Rows from block 11 of the image encoder of a small image captioner, named by matrix and row number. Rows with one number belong to one channel. Each number is 200 + 30 x the weight over its row's rms, rounded and kept within 0 to 999. All counts start at 0.
After each channel's rows are labels from the 100 images, of 14848, where the channel reaches its highest value: "colour at peak" is the nearest of a few named colours to the mean colour under the peak. Only what is clearly more common there than usual is listed. The data: drawn human figures in many poses. In brackets: how many of the 100.
# convs0: first 3x3 conv (encoder.blocks.11.convs.0.weight, 144x144x3x3, each kernel summed), inputs 0-71
# convs1: second 3x3 conv (encoder.blocks.11.convs.1.weight, 144x144x3x3, transposed, each kernel summed), outputs 0-71

convs0.127,151,196,282,256,209,167,191,167,248,193,207,190,199,207,209,192,171,214,187,183,179,167,266,227,203,213,188,199,205,142,198,240,204,156,189,198,148,209,165,225,250,159,205,191,195,183,182,233,186,200,189,186,232,204,244,197,193,232,226,189,179,203,195,202,200,188,221,197,205,148,136,171
convs1.127,162,283,183,238,209,234,197,222,193,167,210,182,187,165,184,154,238,228,265,261,189,167,222,239,229,233,168,190,165,160,178,183,272,219,165,210,205,166,188,235,148,213,204,163,226,237,226,255,210,233,192,230,202,187,219,209,224,237,198,201,234,174,170,199,246,191,178,176,226,216,171,187
colour at peak: brown (55)

convs0.14,192,173,152,295,171,198,200,279,223,197,234,239,253,178,232,210,219,190,195,202,199,187,125,204,273,233,207,167,182,176,221,222,159,207,206,203,188,169,227,143,233,159,210,185,208,237,181,218,219,209,222,204,214,213,222,199,175,188,223,193,214,138,165,242,231,201,231,160,232,189,167,245
convs1.14,185,234,217,193,190,213,194,177,200,158,211,172,188,154,214,240,223,171,230,226,180,174,202,210,283,173,224,179,204,219,224,219,242,208,235,228,164,203,178,141,226,261,243,243,216,203,189,214,171,167,197,184,183,238,203,191,213,188,202,191,254,190,230,243,207,235,168,184,183,193,202,192
colour at peak: purple (32)

convs0.78,207,210,196,143,198,170,177,211,175,236,170,191,238,208,200,217,225,214,140,230,168,178,219,206,267,176,216,254,196,226,174,207,200,153,173,204,210,168,260,187,129,162,184,187,140,152,237,233,179,161,215,178,191,160,228,187,199,186,188,131,210,202,178,204,203,223,188,267,209,209,192,209
convs1.78,218,197,178,168,225,157,268,158,192,185,221,221,217,175,200,156,215,202,144,179,266,185,170,191,223,217,241,217,215,203,230,150,220,165,210,202,222,193,215,252,231,231,206,211,205,240,241,181,179,195,200,187,209,221,145,163,200,241,167,242,248,237,178,209,223,228,211,181,204,241,208,226
colour at peak: purple (27)

convs0.105,197,177,232,195,151,174,178,190,179,233,176,184,225,207,213,214,256,219,179,242,148,153,238,209,199,188,196,240,151,240,196,213,205,169,182,181,218,201,233,208,137,205,210,191,197,178,260,205,192,211,193,220,191,211,210,146,211,201,233,193,138,212,193,162,203,200,183,194,225,195,116,224
convs1.105,203,203,187,208,206,218,155,149,176,219,188,224,191,147,205,222,253,201,245,146,190,136,189,181,199,231,229,206,169,198,197,187,146,173,175,235,174,196,163,203,230,182,188,181,235,192,236,194,203,241,200,203,173,155,176,191,213,177,207,192,207,226,180,176,252,166,182,192,149,189,195,251
colour at peak: green (76)

convs0.46,177,175,175,132,226,200,184,173,192,209,184,256,168,220,197,242,222,210,188,192,192,202,178,207,176,208,214,215,236,213,189,194,164,159,165,245,152,180,233,168,174,228,166,185,198,150,180,161,216,193,270,207,206,189,184,173,135,167,155,182,249,139,152,199,175,181,206,233,196,194,201,230
convs1.46,204,245,241,173,156,232,203,177,128,251,130,215,245,195,241,248,218,226,233,220,195,244,196,185,207,213,247,232,147,195,181,196,218,205,209,219,140,237,172,193,175,219,199,251,216,232,207,233,182,242,242,231,182,205,211,171,233,184,226,174,158,198,220,195,203,256,203,217,170,206,213,174
colour at peak: grey (67); pink (30)

convs0.8,200,149,190,192,199,187,268,185,204,169,207,206,128,188,170,196,193,166,185,207,193,268,219,191,199,100,183,212,178,195,199,181,190,175,192,220,228,212,268,183,212,205,146,160,217,141,174,212,237,181,220,229,131,179,140,162,231,153,215,230,186,208,206,176,192,148,233,199,167,231,204,207
convs1.8,220,173,160,163,232,193,208,208,197,254,166,191,212,204,174,161,140,149,198,150,202,160,152,180,175,219,205,231,162,159,233,203,206,158,158,179,191,184,176,145,226,227,244,187,161,130,188,147,184,193,215,211,238,200,150,156,168,191,125,156,136,237,196,187,156,219,208,159,210,166,173,237
colour at peak: black (29)

convs0.4,245,223,194,200,217,194,216,194,186,189,243,186,160,228,210,136,172,261,217,204,169,169,262,218,182,136,158,166,203,186,188,213,248,100,218,158,167,194,205,192,147,183,185,173,155,195,267,197,192,165,200,222,124,182,154,201,246,211,187,196,192,222,158,178,174,200,183,176,210,219,191,218
convs1.4,240,204,226,201,218,179,249,175,173,220,182,210,196,195,231,186,196,181,176,271,191,254,210,168,170,167,213,173,189,243,188,156,204,135,226,195,247,153,187,232,157,180,199,154,205,210,230,234,156,252,167,208,218,189,209,249,177,213,186,199,191,223,205,113,203,175,187,209,190,167,199,193
colour at peak: grey (63)

convs0.111,217,196,171,172,269,203,158,188,218,160,237,243,231,233,208,178,208,222,155,186,153,206,250,228,159,210,245,153,257,162,196,203,220,74,204,184,201,177,211,190,188,262,209,211,185,163,173,208,217,129,222,188,232,206,183,165,183,183,181,205,128,198,220,156,221,199,177,180,198,169,183,216
convs1.111,188,180,191,179,241,219,134,169,214,227,172,278,245,228,194,209,178,162,230,155,186,278,203,240,136,181,180,192,185,182,249,184,210,135,191,227,205,231,210,221,211,200,224,186,212,199,259,275,174,173,211,216,200,167,187,220,186,171,203,191,206,196,190,201,170,177,192,224,222,231,167,190
colour at peak: brown (64)

convs0.53,225,179,116,165,217,185,222,167,140,216,197,204,173,239,194,198,193,189,172,203,209,179,179,200,187,150,197,191,211,227,205,237,157,164,203,185,255,186,169,195,213,188,209,235,242,153,221,284,208,173,205,280,215,160,197,239,144,174,205,188,226,179,172,217,177,201,225,204,195,184,166,206
convs1.53,213,246,214,205,153,219,179,224,235,189,202,190,241,168,255,180,152,219,166,209,211,204,182,172,152,175,235,212,226,215,184,194,202,175,174,225,180,178,172,197,201,203,185,207,270,206,215,241,185,256,230,199,166,201,191,189,112,226,224,227,194,145,193,207,191,165,175,220,198,274,277,218
colour at peak: black (30)

convs0.57,217,184,151,214,195,190,202,180,208,200,213,150,196,200,178,231,191,132,219,139,192,230,185,195,269,217,181,192,247,193,208,208,184,171,169,188,202,201,205,200,187,139,229,249,154,169,145,265,166,179,180,197,205,204,106,136,198,220,196,164,199,161,177,199,204,186,196,218,198,182,211,192
convs1.57,216,295,219,194,139,186,219,205,245,196,205,207,238,251,229,227,163,171,204,220,203,231,132,151,168,161,193,192,195,224,185,196,219,215,211,201,261,203,190,206,196,231,233,197,227,236,158,217,175,234,179,213,165,277,151,171,188,191,243,183,175,201,160,186,253,160,195,177,237,223,244,200
colour at peak: brown (53)

convs0.77,233,229,199,209,261,201,190,203,202,210,191,219,199,206,152,189,177,206,239,194,184,167,234,230,200,208,192,223,184,188,243,253,204,136,157,125,154,156,260,207,145,190,189,220,131,202,193,199,214,212,206,235,187,216,209,208,213,192,229,173,205,226,163,201,161,140,218,202,197,224,237,162
convs1.77,182,206,222,227,272,209,177,222,270,204,270,208,198,218,203,213,225,196,178,210,162,188,274,218,174,149,227,198,208,195,241,149,214,178,204,177,234,200,224,264,188,206,218,193,207,207,193,201,250,175,135,214,210,198,188,212,205,204,214,269,205,206,186,205,179,235,220,225,168,221,178,180
colour at peak: grey (63)

convs0.100,194,163,185,188,197,210,225,138,212,155,154,220,168,185,183,213,181,191,223,162,182,206,173,178,171,251,217,229,209,170,208,189,200,248,234,228,165,177,240,189,208,188,238,197,191,249,118,200,164,202,209,177,226,188,163,179,168,222,158,243,218,208,198,201,242,197,221,235,191,203,164,244
convs1.100,242,185,175,166,188,231,220,175,184,210,206,179,257,218,193,197,180,207,231,183,205,255,250,199,243,259,211,257,203,212,230,215,184,224,261,199,189,189,182,151,229,177,179,243,167,163,141,191,202,227,223,185,220,233,165,179,216,192,239,247,154,181,215,261,188,210,172,170,209,226,220,154
colour at peak: brown (52)

convs0.132,236,183,192,203,184,197,208,153,226,231,186,222,93,180,171,223,171,165,162,169,183,199,192,216,211,179,220,227,162,185,224,169,226,203,212,239,187,168,217,219,158,170,179,177,213,226,193,215,134,178,162,166,176,211,156,174,222,206,218,171,195,184,217,232,179,175,216,205,248,217,165,203
convs1.132,221,229,159,168,174,244,184,242,175,182,174,151,201,196,232,152,218,173,240,169,202,245,179,260,231,261,196,218,177,185,222,258,186,192,243,205,203,205,240,207,179,170,181,167,212,221,248,170,201,233,194,221,217,214,162,191,250,200,192,218,207,199,198,202,205,249,198,205,191,218,210,212
colour at peak: brown (76)

convs0.109,161,169,204,181,161,214,168,155,174,164,204,181,207,163,151,263,223,254,181,213,143,187,151,188,194,221,223,191,157,148,199,182,144,233,206,262,245,232,252,195,210,138,194,211,179,168,233,185,151,173,179,217,274,220,197,141,209,176,239,227,207,213,261,131,214,222,238,227,244,213,173,201
convs1.109,234,233,223,189,181,231,165,195,166,196,227,189,247,186,230,229,218,175,182,239,164,256,161,216,205,205,206,203,225,184,181,211,171,220,201,249,172,224,226,205,183,178,174,241,209,175,181,189,242,215,249,155,185,223,157,236,207,132,201,227,146,228,217,177,169,182,235,225,184,228,198,177
colour at peak: grey (79)

convs0.138,209,177,221,154,151,215,164,175,217,109,182,239,214,144,175,202,176,233,240,174,202,177,177,215,172,214,176,178,241,233,176,182,221,166,174,138,223,184,209,183,162,216,243,151,178,182,155,169,154,252,157,182,181,170,195,157,200,165,213,214,180,216,166,236,231,183,222,236,218,201,138,155
convs1.138,244,194,138,192,164,249,192,214,195,186,211,208,210,205,212,207,191,197,186,242,188,260,236,176,236,163,168,214,181,202,219,214,195,157,202,128,230,238,201,188,148,224,225,181,232,167,184,195,228,204,170,197,184,201,180,196,198,179,171,230,170,200,164,137,143,159,187,194,213,179,210,225
colour at peak: grey (71)

convs0.81,273,180,201,235,159,217,256,197,198,141,221,162,193,210,133,130,143,227,210,186,177,172,204,204,178,230,177,197,218,216,203,235,224,203,211,223,226,218,169,227,164,203,190,245,196,162,199,246,210,216,168,210,158,179,235,201,206,224,196,209,218,181,186,174,164,208,207,209,177,202,213,218
convs1.81,175,187,169,186,204,169,210,172,119,221,195,198,250,187,177,174,173,231,174,180,174,169,213,159,166,233,240,183,238,247,200,233,201,204,178,159,190,218,177,266,212,206,201,143,239,180,222,178,239,232,178,197,179,227,218,171,194,209,194,206,212,207,196,133,160,140,166,216,200,170,246,174
colour at peak: green (64)

convs0.80,196,185,156,200,189,160,236,170,196,210,146,196,172,192,217,173,207,165,183,177,167,239,160,223,250,192,197,189,173,164,241,148,185,197,274,191,214,198,250,164,188,244,148,220,174,150,176,224,165,189,237,221,182,174,216,188,157,215,167,214,224,200,167,207,234,178,167,218,157,163,177,201
convs1.80,182,213,234,215,171,273,199,242,221,220,189,202,200,178,237,239,158,213,252,253,241,210,172,207,136,191,186,218,214,185,182,237,130,202,209,225,204,219,199,172,220,148,176,246,212,190,215,208,134,197,209,218,169,227,185,208,186,199,221,203,190,210,234,220,277,168,158,258,194,217,250,186
colour at peak: blue (26)

convs0.65,232,166,170,230,149,138,157,220,204,187,236,209,272,220,169,135,181,193,232,180,169,175,223,199,169,218,225,167,179,214,214,187,205,175,191,203,129,205,230,243,168,205,244,244,165,159,154,197,168,194,233,239,192,209,205,192,200,197,184,164,181,202,181,192,177,181,140,212,241,196,190,200
convs1.65,256,174,239,213,177,230,197,193,180,202,171,213,237,174,176,138,226,198,168,219,199,154,201,225,164,244,221,208,179,235,225,227,162,192,134,233,253,229,214,227,241,221,189,236,193,161,173,199,165,238,221,250,204,222,183,101,170,198,193,206,243,211,214,125,173,181,134,193,200,205,201,221
colour at peak: green (30)

convs0.89,230,139,212,227,247,145,232,169,206,211,149,194,196,133,215,207,197,168,216,237,194,157,248,143,183,193,203,213,174,227,183,213,234,172,186,212,209,203,215,259,168,215,155,199,216,214,230,213,152,218,201,180,124,210,199,187,171,236,174,202,177,222,190,180,221,214,202,221,244,162,190,224
convs1.89,199,169,216,230,223,223,136,172,212,221,194,211,162,241,197,158,198,181,203,191,194,183,218,218,215,202,186,173,196,257,239,225,212,203,228,204,188,213,248,227,198,225,181,182,228,231,243,232,205,215,225,193,212,199,272,204,266,212,256,192,164,248,233,170,199,198,190,211,232,243,181,229
colour at peak: green (62)